Weights of a small sound classifier.
Model: norm rmsnorm, patch size [64, 4], width 384.
Training: muon at rate 0.0048, 10800 steps, batches of 256, held-out accuracy 99%.
Rows from block 4, named by matrix and row number. Rows with one number belong to one neuron. Each number is 200 + 30 x the weight over the matrix's rms, rounded and kept within 0 to 999. All counts start at 0.
# gate: MLP gate (model.blocks.4.mlp.gate.weight, 1024x384), inputs 256-383
# fc1: MLP up (model.blocks.4.mlp.fc1.weight, 1024x384), inputs 256-383
# fc2: MLP down (model.blocks.4.mlp.fc2.weight, 384x1024, transposed), outputs 256-383
gate.512,207,201,203,201,202,199,202,206,201,197,211,199,199,202,202,197,194,195,205,197,196,205,201,205,196,210,200,197,198,191,195,202,200,210,206,194,193,201,198,202,197,195,207,195,201,194,199,193,208,199,198,200,197,200,204,209,204,211,199,204,194,200,201,198,196,210,198,199,193,196,199,203,200,198,202,202,192,200,207,207,209,202,198,199,196,202,202,205,201,194,193,194,197,211,200,205,200,200,198,195,197,205,197,196,201,198,200,194,201,197,201,197,206,211,205,198,197,193,203,206,203,192,198,195,208,199,204,194
fc1.512,195,197,197,199,198,194,203,198,199,202,200,213,194,203,197,203,204,195,200,201,193,197,197,199,212,198,198,198,202,202,206,197,196,195,192,204,202,195,200,198,202,200,198,207,193,209,202,199,195,197,200,195,198,198,200,197,198,193,204,200,208,198,195,203,208,201,195,210,208,205,203,199,206,206,197,198,197,203,196,199,198,198,202,201,201,198,197,201,200,197,200,201,201,193,193,190,195,197,196,201,199,199,199,204,199,201,205,203,194,202,200,203,193,195,197,206,204,204,193,197,201,209,208,207,199,205,195,204
fc2.512,203,196,203,198,206,198,193,198,200,198,201,195,198,211,196,195,196,200,203,204,202,206,192,197,205,204,196,200,198,194,204,204,196,200,196,187,196,196,198,199,210,202,199,204,201,193,197,199,204,204,194,200,194,194,204,196,205,209,203,202,194,201,206,199,196,206,196,202,200,201,200,193,195,204,210,209,203,190,197,195,191,202,206,201,202,198,198,199,204,205,207,202,197,200,195,193,200,200,200,194,203,207,206,200,203,208,201,191,205,202,205,197,204,199,202,204,197,203,198,210,201,208,202,197,195,197,195,202
gate.513,195,168,203,194,195,194,178,185,192,184,203,183,201,208,214,207,208,191,191,212,215,189,205,193,171,215,187,206,203,203,217,218,204,195,207,195,201,196,198,199,194,182,204,204,214,187,215,218,191,178,192,191,205,204,208,198,210,182,194,202,202,199,218,205,179,215,190,198,198,201,200,186,188,220,199,207,172,214,190,205,197,207,200,188,221,177,210,197,196,194,198,180,191,215,202,189,206,188,193,204,177,208,211,202,224,208,185,194,206,217,201,216,190,187,194,212,210,193,195,213,188,189,211,218,176,202,196,195
fc1.513,211,181,194,198,202,193,184,182,204,190,216,191,202,210,210,216,192,212,187,210,218,183,220,214,189,193,203,202,184,207,214,205,200,190,227,190,202,187,199,198,196,197,216,213,206,195,196,197,198,194,194,192,210,194,201,213,207,192,201,198,209,193,220,194,185,195,185,207,205,201,203,194,200,210,203,197,179,220,204,199,205,217,213,187,218,187,206,203,193,189,200,202,195,198,196,200,194,186,200,202,181,212,202,208,218,219,194,195,198,219,210,223,209,199,187,204,206,200,183,204,201,197,206,202,198,200,195,185
fc2.513,209,199,188,204,195,184,211,216,187,205,194,199,216,196,197,210,173,205,198,212,200,183,197,227,217,201,206,200,207,213,184,207,198,186,199,210,209,210,196,195,194,208,195,210,198,210,182,200,185,200,218,214,212,194,205,206,210,215,193,188,194,206,219,218,206,196,196,188,196,212,184,202,218,216,203,189,200,197,213,191,199,186,196,216,197,220,204,191,208,209,192,211,196,178,208,199,206,207,212,198,223,185,215,213,212,202,201,206,198,189,191,186,193,207,200,205,204,209,204,205,207,206,203,188,212,195,202,209
gate.514,200,200,197,199,201,200,198,202,199,200,203,195,201,199,201,200,198,199,200,200,198,198,203,200,198,197,201,199,198,199,200,197,203,202,200,200,202,197,201,201,201,203,202,200,198,202,201,200,197,199,199,203,198,204,202,208,203,202,201,200,201,198,198,198,198,201,201,199,200,197,199,201,200,199,197,200,201,201,201,199,199,200,200,200,198,199,201,199,199,202,202,202,197,198,201,199,202,203,200,203,201,198,198,202,201,200,200,198,202,200,199,198,202,202,200,196,206,202,203,198,200,205,202,198,200,200,199,201
fc1.514,203,200,200,201,201,199,200,200,199,198,203,201,200,200,201,199,201,201,199,200,201,197,199,201,198,199,198,204,198,200,203,198,200,201,199,200,202,197,204,201,202,202,199,198,199,203,198,201,197,197,194,202,200,199,200,203,201,202,203,200,200,198,204,197,198,200,200,198,196,198,202,202,200,201,199,199,204,200,202,198,198,199,200,201,203,201,203,199,199,200,199,201,201,196,197,200,198,201,196,200,200,197,202,197,205,200,200,196,199,202,205,202,199,200,200,203,200,201,198,195,198,204,199,201,199,196,200,200
fc2.514,199,199,201,198,201,200,204,198,192,200,202,195,200,199,204,199,201,200,197,201,200,202,205,201,199,197,201,200,199,203,203,198,203,199,201,201,204,198,202,200,199,198,199,202,200,199,199,197,198,198,196,201,200,204,197,205,202,201,200,204,200,197,202,202,196,201,200,199,199,196,201,202,199,198,200,197,204,201,201,199,199,199,199,199,203,203,201,201,201,198,199,202,195,196,200,202,198,200,201,202,200,196,198,201,198,198,202,196,201,199,199,197,199,203,199,200,201,201,199,200,201,201,198,201,200,201,198,202
gate.515,162,290,191,268,211,163,185,209,263,235,226,150,253,238,164,227,193,201,294,183,222,68,185,296,188,220,174,104,200,163,239,150,232,198,120,232,260,183,166,121,190,263,256,217,243,215,293,206,94,264,171,229,99,158,236,231,185,271,185,234,214,153,206,259,189,136,390,332,132,194,243,208,172,349,181,200,163,95,264,259,106,39,85,275,236,226,229,155,341,167,207,275,218,149,111,176,300,197,78,156,243,201,235,271,205,138,186,213,215,201,210,120,135,171,166,156,237,195,271,290,294,58,345,190,270,190,197,138
fc1.515,156,105,88,281,142,233,195,244,150,242,246,176,236,77,216,178,285,216,142,196,181,182,236,192,71,209,216,249,158,251,237,272,207,230,232,174,160,204,194,285,230,165,215,214,196,171,66,176,302,179,204,174,238,228,111,259,218,174,201,247,195,233,255,244,151,172,82,181,283,179,95,151,206,109,248,103,143,194,109,119,207,226,246,164,254,309,40,311,127,279,123,80,224,228,185,268,254,309,239,202,148,192,236,165,168,158,275,171,196,199,263,274,194,257,186,178,209,160,239,103,85,263,170,208,90,181,180,268
fc2.515,117,301,155,276,251,106,145,145,293,144,236,249,207,156,221,210,133,168,187,209,253,211,209,182,79,182,200,127,229,219,220,203,237,148,160,109,201,191,277,154,264,200,260,307,220,183,78,156,180,129,273,234,129,212,251,233,203,103,219,195,123,265,197,173,183,203,222,85,153,84,216,157,246,216,195,246,137,153,204,220,115,198,309,177,311,74,329,274,224,205,311,219,124,200,219,107,209,168,128,240,166,234,183,383,128,290,164,249,239,245,196,241,160,201,190,124,167,182,172,112,210,98,200,267,175,246,309,218